config.yaml
dataset: "cartoon faces"
conditioning: "class"
objective: "epsilon"
cond_dim: 256
num_classes: 7
parallel_block: false
expert_mlp_ratio: 1
layers: 8
optimizer: "ademamix"
batch_size: 128
epochs: 19.4
lr_schedule: "cosine"
warmup_steps: 1540
weight_decay: 0.2
Rows from block 3 of a small class-conditioned image diffusion model, named by matrix and row number. Rows with one number within an expert belong to one neuron, the router's apart. Each number is 128 + 24 x the weight over its row's rms, rounded and kept within 0 to 255. All counts start at 0. Numbers have three digits each.
After each expert's rows are labels from the 100 images, of 14976 (inputs lightly noised), where the router gives the expert most weight on average: "responds to" is what is common among them; "lies over" is the class under the peak. Only what is clearly more common there than usual is listed. The data: cartoon faces. In brackets: how many of the 100.
# router: router (model.blocks.3.mlp.router.weight, 64x192), inputs 48-95
# gate: expert gate (model.blocks.3.mlp.gate, 64x192x192), inputs 48-95
# up: expert up (model.blocks.3.mlp.up, 64x192x192), inputs 48-95
# down: expert down (model.blocks.3.mlp.down, 64x192x192, transposed), outputs 48-95

# expert 0
router.0:130140137131136122143123167106119116148123130149111118141103118172106168148141130145151143056164111138122129112125125101071153137113128131123101
gate.0:127110128166131098092138106088162177094136165135149116138120168130139096127120143119114131097123124152111116134137084093115107126128151139115122
up.0:189111183105115146128144095176090107132146092116126133105138066097168107156099128091137161139092122148158110145142153115193158143138080112124131
down.0:130159129100128104095131154159142098153100096124153118108138204099131202104131112128118101158127137126141124155127089108123104087184117126126182
gate.1:112127142145142107110146064096160148102128144086134119141127167118121114120122166117113074132136114129127139135153106111148090122108151153132121
up.1:139156122091123108147115159140146136126167136137132137144160082148127132153100105148164143097122083113135157134129145141120154099133103104118140
down.1:124138146133126111093123105147098117175108102083129112139106170141140183107104142120125146122169096144129129135140111120126121108127121139128139
gate.2:171081142156129151134130111109130135136134162124128154159107068111161154118105169129110116132104110103150096076110147157115148143141083127134139
up.2:102103112150110126125156156117159140084142148070151109149128135181151107110138149153097134121127106136136099082150107114102089140110097131102157
down.2:120099089130161117121118095077143150132157125110134125146125130109096099167117138124117164141137107123133116154112096150149142117184143127176149
gate.3:130132137131117139111142129135099121125144140100125137153092153144138124123144101174140104111122153116141175112151155178119108123148133137132132
up.3:114150166130135132129163108140166160084134130153146104107133129127150085134103138128148143115091143158152094140155134112145141154096108093128108
down.3:116129099120125169122154130122123111147170128121087138103109102142109112125123145122131101154117124130114151090175111138115147133106141129132095
responds to: bald (28)
lies over: backdrop (100)

# expert 29
router.29:137140149125130138104090107111126148145138155148166110155112138104118086112133172133087168122094128145155139116158124145103087188076145130149110
gate.0:155135147149138105146089121155168133145106116103104107149140155169153146146152169135139096138101152145175100120135123081093112148144129112095123
up.0:173147122134130084150107123139166130128115127087131097155146148133152129134151164137105117121111159152163103109158155066112087115132134131134108
down.0:143161114119111143089089064111143137108181132097170152167144105113135157102161135132113161141091178098110158154123090136090133121134139144123124
gate.1:150122122103132166145140140142106169129102159106109123112163126132092096130161120161103122125141131147106114159153118114142117152132139118151079
up.1:096159171172152121171137108109106136126140143123123126103160134112087122115153169115138163096175144150121115118152148152161102135126100106106126
down.1:047084104130116162162123148164116121127117071131111119119117109135116150133126135139165117147103103158119132119128136148145125152135176139091170
gate.2:144118161140118141083218154087111145109142167088169133087097118143060104153140126136126113107169185093136132106140100099130137157130127120135127
up.2:125135164117097168106141152097134094131108094106139124098118114121098118122148119159155144156138158129163164123156125116117128142149133137152118
down.2:089136085170127115142170119133122138143147167137117077152115138133102094138108114121116179149137091115135139122164118169145114124119162113156100
gate.3:135073148127135121112160117125113146122100128080173129122153131115128147100133103125125130111139120120086131151154106136145152145183144115141137
up.3:139152076094118145126147165135099122141120127099114137132124091138135123128171140111134093164186108137136112115136153182130141118108132117128143
down.3:133149144132135115148120138122125143125140126106121144115139145132162104139114092106138137155133129123087078116127119113119177101149093106099149
responds to: orange face (39); pink face (37)
lies over: eye (64)

# expert 22
router.22:130132100118169151179100170142122139129117155151094147084145121088151147116159109092114102154132116145094144134098146126160140125143139160113147
gate.10:095112107135147078108160137116120118149143130146148124148141123117099114129144090164092123140120101092116142159122121183101148128152116119150171
up.10:108155149121161134108119109139153139160133128137146158178157160112103081120186137144096113105141107104101154161105105140148132115134115119157156
down.10:133117167095163127143052102185131136154147137094092143119099153130171108122122143118117118125129129095126128099133115105123146082122095111088133
gate.11:157136116135186097137124132145130125149147137116140098143124121165121123109118089129155147132099122159147124125136133095126131122172112091065127
up.11:114125135169151153158103153134112144136152076160112127156090142128119100105111086096146121078139139163139128141136120114099130121108128110065119
down.11:124139113167090140146130102148128164119105092139129126154113125130124123155155129114089116158160146133121130142111116103153130142139110126153090
gate.12:135116167169083140093135111140145084158126119117164106091157148140077113146096149140123171134137120165141137143098138147107119114146156079164076
up.12:150152146127138156102181134117099121108107144114194111120125130153085138133155093148155152128124142103137158158124076082086095135133146133099137
down.12:134126161165128136126162090160104107147171154114096109152138128128159172110122103099133127077160170095154112155161130198098150140153119139095130
gate.13:133134091126163117122136144146115150157106169143123143125074102134152071113104120084109115109121131105102127188158128101125161120101136128146158
up.13:137131115084149119058120138136107122142149119144140138101095112132142159103121136143132150125090140133163079124095126158150118110108129112157168
down.13:125096135165149103113078154120129134133126147107152152089108147143127149120107112162139167115157096100110114156108151085128096101137102126193119
responds to: pink face (36)
lies over: clothes (83)

# expert 4
router.4:132142135113102142091120099114108155120137140106159104101096161119164103131128148125132184111122132160167148105153098136134104168117166136147110
gate.4:113123180137180129144085151113103146116140117120147107100151121119150061124117114104158141122083100148100147124144093136123161143080141125134088
up.4:131122093093125125159142150166150127135150123131099114143133087146119172119116135169114143125115122102156136130133120124120122137152086125096146
down.4:102153084115111128144139135155118127077094079172083111147120115139168136147105150134116125110100147161112124109115150134113129099106141122113123
gate.5:141133102134097103149146083149133131107124148127173147156119130127154115145103146124130146138113130132122105170108124079133106126161142134118091
up.5:112098155134142148096150149117111152119108114145096127096126147113105116107092118074130124131116107155128128143141142182153146122104131123111161
down.5:105104135143157128148145150143071131134091139127100159094125133115132090174103107126097163127128126099160106143179089154161140168120129137108132
gate.6:146105086124122166156117164177100123109113099157122125125118103137122107101075114132166136141122144159169150138144151156110146128151127108078126
up.6:159144123113131111146070112123107147117142131111137154073095123119142058112112121147098126140132140090146155086121099141156139147144131140122123
down.6:126125134110157152150133128132142123130094117121159120136113130126138148131137110149142129086111149144155105129115123149125118172107126145116125
gate.7:137145149102100160112147121113158143111084078133107125139169152150103116163127101125134166143139121155153129129098133149176141113144125113130122
up.7:088167138118150136152115127139147139145162147168120148160099132143156140142103154133133119086118166116126143086148086099110138163071127144124123
down.7:108116094119126182115151115128109160100090101130125104162104105121134111140123154121202145146060130158157168124157087141153153102078151160104099
responds to: teal face (50); blue face (47)
lies over: skin (69); eye (31)

# expert 7
router.7:095106116131114108150128120117102138137148136151155136159142134114115155125142151150173156133142133118089113117148117126125151101128150170158122
gate.0:135161139109122160163151119148101084149073097098097112140149154183132129115120096128137134167109082136128171110102146147154120122163100121171127
up.0:146142127098106066106135138127170170116173158150132137116121091127104152133125124128145104084113149144135134140157138124083117132111138117090151
down.0:084111152123143119143158169125108129165122156141155106150131103096173147127131137144122149106136148213107154124140093119103126140099168173140133
gate.1:133144149097125140118142086094098129129113120152133131160118152141109120132132127110145155119087135148152157204138137138087125117086131131076158
up.1:117124129133153108125151131165155069143104159113113156164117112139103121074148173145160124148101113139132110160117127139125102118135144135092178
down.1:097111116143134097140125138134106123129109156092096110146109122109128140148137096148159108131083105114122096135085158126101158108133178148100158
gate.2:132118111170112102129125154143112128114134129138138153116107144100152137139088154122095134134096149105110101101111143131144122118114111166126150
up.2:128117154140116138115132155180086136105125138138163121119112135136127092164131151122094111142130150132110099118142130103100139148181081134114120
down.2:111170175101109134135149081112142111145150156098150134135148142142109111161137112133082115148130138179086124151106118133137117138130061135133123
gate.3:114133103109073119139151124130149116123175128138153148146126136090125113128077085143109162130149158173135153172159156141199125147133115119107132
up.3:123098126132124142147128092119110089132152139126164123143150152100112128133100112125093153131180105148133150142124139081167116117136104136116145
down.3:070144121088149161144152119135150152117106134133112129136145138087119128160160120146092114113124112124132113117118114137143134130116145133118148
responds to: orange face (56); bald (27)
lies over: skin (41)

# expert 36
router.36:131104188125101131139132132131168118135157108112121130091147113095125132118112151105132165123146138111147159151092110143158140178119067085151117
gate.0:117118114104153093129153143122136147141171120155118141078153091128134121133119122130145165116106099140178130145135120113121111104106085116144130
up.0:121074128164132133099126137175144140131080156139131123120114090116123141139118129167095096124076148107134114068128097134121087124140145117118173
down.0:135137120141127113113102112120162129117111121152176092150117112113120120131119078133107160123168151111190128131121129140132103134126117143172148
gate.1:088119177112137132141155144139167140134135116071109112098104134103137132129183143090135129137106121134137117149131122103144141186130110076102122
up.1:109115160080122139159124143114145137160136121123070138109147120117116120132182137103131147151119113120124120163134122164136148181127107093137081
down.1:150150127131117152131152150121145117098112118099132181171157129114117172149114108114089148130124138095103128140128101155095125086129186165148143
gate.2:125120077132163132150144127174081135117177114156138129102159099145145090109093154109169137113091133155114133123157154110116165138116134091091117
up.2:127129124090083095131123086158168136094126079159105133108172156155147126133194136147120117121134113102125114177126137117130192158104126100148119
down.2:136127160180125113163123140138137133089099143156156118160125165131120132138180066138123113104150156135182130176131127150158146122134171115142119
gate.3:131138105132136135118126120159162117115101104089118103140154122106172146122104149107151142142138148156142130171143150118166084143191127137101151
up.3:153147116126147095098137110110117138105139190125154114156163099124147073123116133147057135120103178131107114126120134109098102160122141112133147
down.3:128170128137104082121133151115146168100120093120109160172144134183159114138157128139137175124127146158115142097097134158145120092143137110170091
responds to: black hair (42)
lies over: clothes (48)

# expert 14
router.14:129090179134158099131149143162171115139133119156122113101142077144141128102089152115161140098131127135161149107113113134142121133116091093130123
gate.0:147121120153132135099151137106145112122119172125131126183103128113129106120116113117079098153154164115130138152125117149146118135077144133088168
up.0:088168130105188081126111098163166088153115122112150130147113147132096135150131113144121141116119133108145109110118120148124117129146137126139125
down.0:120186157123105135120119152094102106167085075153105161121145076116155173161090114145125123154110052142151137114111108135110150144110153160131130
gate.1:173127073089132147119108133125134159172117119135095130151133131106149137122141106157121124143128161139129152116105136118153151070069163121111138
up.1:157106128141102102101113130128104100128137128149116124111070120140168140147096159079125143164094112103103120105126164140109109133118141151151111
down.1:157110079136103138127122145151122129140149171101127104150143118124079134109173074137102115094145194133158091156122126120142131130153125135158162
gate.2:148091147164079128078177114102146118112149163124172112125089147148117142126121129099044151133139145113120129150139121108136081157115094138113143
up.2:132174134134113106133098115174133140139130139165110153133071124115129126119163132142136139077109117110119115109113074162121143151118144131150097
down.2:137138119154097118115129146079093118114158123169148122132131100103151132154076126118106129153118091163103141106097136102140112144144137162137138
gate.3:125117131147070165197112105078136144177130126162114137115175124093097119121127142148130147155109126118130135142143097121112153174124051144171131
up.3:165141115084102162134149139134130148103148105124122127130127108169157173136124105129176148120124134149125126118136144132116134129129146154114138
down.3:136125123153158124144167100060149112139070131146113132132080113105166118141103128131138140148100131129142182091143119121081097138128104139134156
responds to: red hair (97); beard (84); curly hair (39)
lies over: hair (97)

# expert 6
router.6:170115191116085147123121124139126090124142103099121101084131155118152145145130129112172168133117132153132129129133124150136125139140115144146064
gate.0:151113125129120144102126158090143128137094125112117149148103180125078107116100134116125118130160159161107146130123138118121055069194151148127144
up.0:149147125144127145135162119170158124132137146116101108133130147091120112133074154095143119128104135135173128152146136142092110116096137114138120
down.0:132112132156155121086126152122150139125100113125134151135164134110104116123117124143118155139138128120127101154081117145138159096128127114160124
gate.1:121140099160136132126125138129150109142073146146112108128140138148085138105118138080104085127118131128098125099119111146114102101126117112133123
up.1:099107097108137117161096144174158144150121065138098170141108126113118147106126154159155148117156114129115155156132110131124119085117165125121176
down.1:130128131111149133118122096110150152130110128082123126137117128140173130121132123132112119169146169096159134118176120128153155122138116135147145
gate.2:109156119154128088101112121117161160179131126091148126152103155158095137144139104183095126136148129108132144128100144168127097105110138137136166
up.2:111109104127146075110125099077140109127123167130089128138169128128183143100152168128130149110112103144117149143138120154141144127143147128153109
down.2:137155109143132112176119106123118152095119147117153139120160100126130132114111077149139090111179094153137101099148129152135128103109121104203112
gate.3:180108147150135136117140104088116151146089137110147154083138125121154095106124136117158099169114153196111127117169152136127140117131152136127117
up.3:147120148168128153116125129114140125114126145138129140077121142163161064151113134115122135149088163146120119094126092126104126161143112132110144
down.3:145155119134127083113089133086125146154111146142172113126141126181111146130120113164143110111139116159118166145137127116143138118157159128137133
responds to: hat: no hat (90); blue hair (87); beard (56); curly hair (42)
lies over: hair (93)

# expert 54
router.54:126150117061159116128141115194101150127158080152126131127113088151149099126131133093198149107126130149157147106180091144127131142128116118099137
gate.4:133171122109129138146116098130145122106169123162096122174083109139131146115141121149128122140129114110116141102163159128194114116117098134149126
up.4:108147146124108145088159114136091132099097139129153124115132131132102129112141121131126128119090114145174113114140072136115106145119141113163144
down.4:069154146134112143125106140116077145111181133159116106078095090135211156140114125147139138151133122147104149113135176086144155154152095111112114
gate.5:110129122092081104099126099152082152131100128130122145089145184171141140132127137092126158106145125154142161137126104130111136113135123156130083
up.5:153136126125165134106121141119142108151135153106149173146121116110131161121153133143122105146116080089118146144151122148080087134110131135178147
down.5:105109169078127161143117088143122106095083092157066111079103116103081122171137137099130103123091137146093114107128130135128199129096119110144159
gate.6:072098125116141085145143147116133129132131123162094125112126094163133202160133131121122096133107129163146111078119115117088174133114143144117155
up.6:158140130149119159169098099111150136139120142144115126105138077124165142108141146158152163126077108103123091097093159121102113146111120131109069
down.6:114110115128136090141102148144134152104167109124114150129123130149146124140112111159145119139107134161068123126102134130109198085164132128111100
gate.7:105124101152135134147114153112118119137102113155101138132099136137145173134121128140128141105165128112103113123102154123110135111127126134124108
up.7:202132136115134119111112106158134156133111158101131147175118141145129138136120131107115085131139126101134145139126118115112124137137116121127153
down.7:131141132106117159108142121106153120109118164119147097139153145124107117156128134136126105115153143134136137179134107162148095137119098093142126
responds to: white hair (48)
lies over: clothes (50); hair (37)

# expert 18
router.18:139103150133129156095154143113149121136110151074128135129133167133111126111143144128085102160138131122153129138143188161138099096153139154105142
gate.0:127134135079129134153141116146118121140082085112134109164103120138130138146139089106138151129113123161149100138098112102117126148137097118163073
up.0:116112145146116113144137137064142156143100130105103130131164116101129118114121085125160130102122143118118156093134175194122172108111137133105131
down.0:104103128106139159153123126173096114113105141124083154120115163158100154133082101139116097103138087117097128129117123115105110128153130145105111
gate.1:115146080064147141118158115131124153079126114149158127155122109145128149125131124168138140120116098141110091091119144118134104140171132113142093
up.1:141149096128153108111142154137127120073151107111129151063097111142176104152175148055114149124149147125111101152149084144118166137107121139130086
down.1:123134102141124159118112136117157154149140092116157114103107111129146087165199140162132124113120130119160142102151135123169076101139148096131165
gate.2:105094163133107118142128151161138133133116135160125133165125113118120152116130100146132136131110127109119150133114121163132139166162161133156125
up.2:141086096128136117135117152176133135145150130101119137103127135096119175116152126125097094125123123102120160112145112169134142157169145142162127
down.2:148147127104092122140108131157119130110159133151117117172165120153161106111102098124145120121141123144146123116180073111124106099148119148103169
gate.3:137134061126140110143163183157174119083118149109096154073125132143111156135130113149102105134143146125111153056140120134073180123120117148143110
up.3:090150163143121100104157060140072167129115114137200122187122141128133140143113108098130169118138154132105115156097098092173095130155140134146177
down.3:126070100115104085151136189131138091154097155130098100142113127129114121128120182121133091138164143147143111120101159124122101102123124109161133
responds to: pink face (55); spiky hair (37); pink hair (25)
lies over: skin (45)

# expert 2
router.2:122099127077144140171085160108111162092114148133097152114117089112164192122148116162136095156115115116099160077120156125125118109141147156138155
gate.10:120118122126180090127151057117135115133130153129128125173155163133164106136119115104096156171067085133123112136123140153132124146104118132136125
up.10:099144130153133146105090130140137152151187100158119117089124104158128159141141132122157131105144142179121084119134125102114184156161141110127123
down.10:120133135140176151163151146154121126117117151130140110093176106154116103109119149118142107166118105170129139110128108126163163125152126109113123
gate.11:172119127162085136130123145117128117120134148108144124110129131114151129130126150134110120110103128108128078093138160116109077149107151147112132
up.11:181096094099108134116121156071127156126138152124122150095112136065127123115113119131061133133141083122122128153102146121146094118104128152175147
down.11:152091128155153109130124112142117137118125143155089124135142098122136137146154189119109113107142137151116118138076149122134147175116084102150087
gate.12:109129126121136124146114173146132155122150111170110118150110152110121135094170138127125110164113133109113148167132073142124122145129099113149165
up.12:070138132113144101142128113134115139124147187128135142114147172151109103098161110138058092164084110112104143186140107138113093148106114129135134
down.12:144119150085144124147107120099152135130133171119128086112110097117132090125125146118156090151147157108160106133117104113162154145119130079145135
gate.13:084098104104104134126127153094164146153126120137104102179137135168110132115191125144140154171100135104150138159108107107108113160135119143144104
up.13:158138175091133137146124109126098142153121138096143174098156132100155138138117140151085107138149145156150115120121178181167111129120116134168133
down.13:133130119146136115115133180138128103123112108175123158115121166109154145155098114133138141124135098107092107094123124126101134090110157126129145
responds to: grey hair (25)
lies over: clothes (77)

# expert 32
router.32:156112117095098127179104134150110153137128123126116142107137103073131119122143149128149139127145157138112118122120117116160126159150108113160127
gate.4:141150133134132110154143151125164125133102177135144159157151128129076158111120088106114152137155122131115132126079155146125128060122127122116103
up.4:124150123150124133136138127096113109175133118177116125107150105139166150168122179082153166096137108113117204128139122156102163109120084103122128
down.4:124146108180134093156138142110104108163115119144143112143091115177127174177131076140191122123110140137170125119122173101127093125140137149109122
gate.5:153110120141178119135085151181115137126125096111174122125113156105102130135133090162132129105174127133107116147102118115133096101126148136132113
up.5:136082095149146114144103142138106112107151130109103148141137121106176179101145075135116108115158138121110120124103112136114143126141157113141121
down.5:155113136128118143159128134175135118105121115103079117072124118123156107120144141086102114171119135121084117128171157093153134134146092124118116
gate.6:108142143121129122117095092139100081138100115144164108123136145152096096143122142085152113124138131126126132154145111140112138070118149129116133
up.6:108150164123117124087120105176090142111165083122145101107121135137155111163136131104129160142101093114124120111171126160101160103094136135129118
down.6:151084124115141123150160167099156145160123144093154174116110129116104153114132108126108162154090131118122170119167136134124115136183113117120138
gate.7:113120103144130130095192140097106133138116170102089126128096089124174131132089111082155128098116147124151088187166133103126138141136201117087140
up.7:138140134146126119114126143140150098104149158125152113119118155165106130145168128125125144141140125122167132150142150108089106120119133139114113
down.7:120132112137105144137131102127127131119112160141101100108109124121162152125122136110145121121145145175116178103118104057149116128115124132127136
responds to: green hair (34)
lies over: clothes (81)

# expert 10
router.10:151093118089097108134142159126121145169141127127154117132121103087115114100137157141126122134170149180145135151134136121148113127140096115145120
gate.0:161106139132150090079156148090097132155112164096150115144116141128122125122155106136113100131121122150118091099121198121115110087124148120114168
up.0:127143145163145105125143110145122124128125153126144103123152083153133115149129138135124101119121166133148130123110137070106137106100137086129139
down.0:141108160110149142122147151155147089133133148134124140106131143108152130142145111136110122103168147131137139119109149100122144136144159174139166
gate.1:133131134150144112109103155167139128124140159126147104122131109133136116142109135142118096119091112116144114085117115130106121135144107119118123
up.1:112138120128104107161097104126152070152126097156079160116167164126121167165134126097129138140133097094110112101090130151152154164125099147125126
down.1:123155125179115109137081104118151124135130095125090156151166158168127171101098102143085157137118132111098116131094152131119128093148136068104117
gate.2:138122140115169104084144125158111174106160125122180095131105090140133112121123119145123111105100147163153129126146121092112097108126166096105120
up.2:085135131119103139173109122102146106129112095136068161121140153135117164139135137117144163138148091098090144135128103165150140163133115157136130
down.2:139133136102125162105153132181142091111161131127169132115109085110101128132128128117169111115152157148140121160101140104160150142103145147133167
gate.3:087126108124098134155116103089126087142117121159085169139102160122106162126117136134129155119151092097104142141109104179171165180117115157151118
up.3:098109109134107106145143113092092100147130157178110175146100154128106160153124121116129157086155092111103119137116117157180179160112100131130117
down.3:119123127075138155118166176128159153134110143131145139138107136124081092157142142164112075095122168174116143135140101099155117168166142200114147
responds to: green hair (88); curly hair (35)
lies over: hair (56)

# expert 58
router.58:150118177110098136137124139188124108121162102129126114088134119104172102152124143070172143107126100120145132132129099143123169150103073097160117
gate.0:163147132113111114173139144142129112127164121123140128099102102116164124147151139093149172111161101110140161134146135126168134140186065097152145
up.0:107106164105134152170101136122144124112170096100110086083094125093160114150161127102162136138162131143186134155154160146146166133192074125174098
down.0:118184109114116156128158130123148148086129108124084149126164115125114143135122095123078124180099166143075118163110114153106159108124111084133171
gate.1:133097082101137129134137108111145132152134167157134152166105116130083122166116121149073098119143123102124110156092139094148098105091148132157143
up.1:105140142068146099122106100166120146166175098152127145185115116094182147164097130093135112123083141113119138096118158141175070152098154130130135
down.1:108096153140129130097110120158142177085142098139106145142118117136110120133136095146095119135152153119169145169063079118123105151099143102150184
gate.2:157116133139133122166146152102165138139137148125115134134147090123105157097107157154099128100153148139129137129095118111163106143153064107155130
up.2:094155132159150100104153156130104162118143114121149075122091178157132135169147090126129083134107124175129076121168149108094106124141178127085104
down.2:091136136126105152120120101164121156065116114108092121121124166124159118155136164138127117169158089087116126134125106145149138108127120119131131
gate.3:114149156092116143138170155118105103143129095135096128112111155129117141138127100132134122139151094136144142161129127162113099138130128117125111
up.3:096104141128082126142143066118106153078127120133128143130170140130160091117106154157115154131133148147144154110203129102142091181129151115116089
down.3:108122159127113120155141149090080112118109125173119129108129108139113109189142149105109111119158168161128119099133094079148099145128116125142115
responds to: blue hair (51); beard (48)
lies over: clothes (62); hair (36)

# expert 27
router.27:129125127095157124112137158128098157095166189103138143125103156076145096111124123151116106126144164096111107151159109109153123128141167137141159
gate.0:143094098106123143116130126112176136145101144142110108191101111090122112094139164108138153111111135098115169137139109125144144116121147111144158
up.0:155108149102142145120140097119170136123111137115123117153110101097131149088134098126125146115115125125124173083116114106177136144130121128198127
down.0:138108110124153152105103122123119149157177137125104138157141160118151087137109166135102101153134126085097132135133119108136129179118121147122109
gate.1:138161130086138108119152107163154080146145070122158121122119124141121147165136106114142138126120121153125131132156122108143142103159106110137088
up.1:126139131135110130128134145113100123135102127112109132145127147093139108125148124113132128142154101138123136141116157152148141088157138135144140
down.1:118115099094103150180156127082087156114138072119102144150126126129166111157131130152133154144145160125115109122155120186114183129175143117129131
gate.2:142135137133122120134081130134173137125136155131088123113114103138121103171089128153108149127118158146132104085149158131120149128095112120136103
up.2:140105121143149135126132120136056104123139102122171119133141128124137182088161139103150120131138079098125173155132096109106123136127132117120130
down.2:119111126092107107123084205128099101121136143132098052123118127177119111122132105113148113133114127155144124099139141138110130159127094096147185
gate.3:160129115049104142132074103117165136139132130119080137100115103122124129185127140166119145141111146125122110098129110117118182129115115134127147
up.3:131118139140085134147149082101146145094129153126158130111140129124138137103142155095095120118128112150143122156092134113186100148101123133126141
down.3:091129108148128125117136116134113124101115160164108126173107095123130138163100102148133146103102114140128138140109138158105130089117136123123095
responds to: teal face (94); bald (26)
lies over: skin (99)

# expert 8
router.8:122178102116167121160131140135107126117126104156125140127115102156156163162147093107142170098125110127106111086134138128085157121125140119108110
gate.0:142129113171156122143086127153123143142149107128103149171118132114140181112122158097104155092118125122124117150177148133139139133134149134118146
up.0:134113134118108115155125112121112135133106120145108150122136150136141092173103120116136135163143135119123112135123109170097176110122115121102145
down.0:126121151132117139125207104133127136112148169103132133107082115167151118069147165095144118131103116112141125126128180182109107110192134133128144
gate.1:118105111157112101121150147148108137075131178095139118118125119101162107095115131123060154107156171133131119143174095101142103127138152121162122
up.1:144165158133145131127116136126143157116125085136153124163148131152120129172160098124151079111144144136152119103120146157109149113085111132087148
down.1:121137088118145097133210118151105124131139140109106161127112168103127087127107090128131094138110157093102113157144183134134100123146097137112151
gate.2:156143121145137127133104103104100112100146128111121111096127144104155137129111125093089171122160140128107130167121149122155108116175148123157111
up.2:153122146068139122126154157113165134157110095123135145133083102130114126125152136141148101155085114143138168103102096133136066131055117123104131
down.2:151147121102105122166181114083143120127160127128142100111117161114127105099081108110119165157104124166092149162100165163143139134139120121152111
gate.3:162141137167133169140108122138089107082141121138127126120136071140141117148133135129154149117122127124125125143145141108103129112112118140117106
up.3:141093144099117100106145137120080128114119157122141104123085153165159103122116149147125118127102116142113110113171131175119149165110131136158132
down.3:114146162122176124140179110135124157132134178101121108118141109159067105122151123121153157114127187127165113146124158141106139172125107123152130
responds to: bald (27)
lies over: backdrop (100)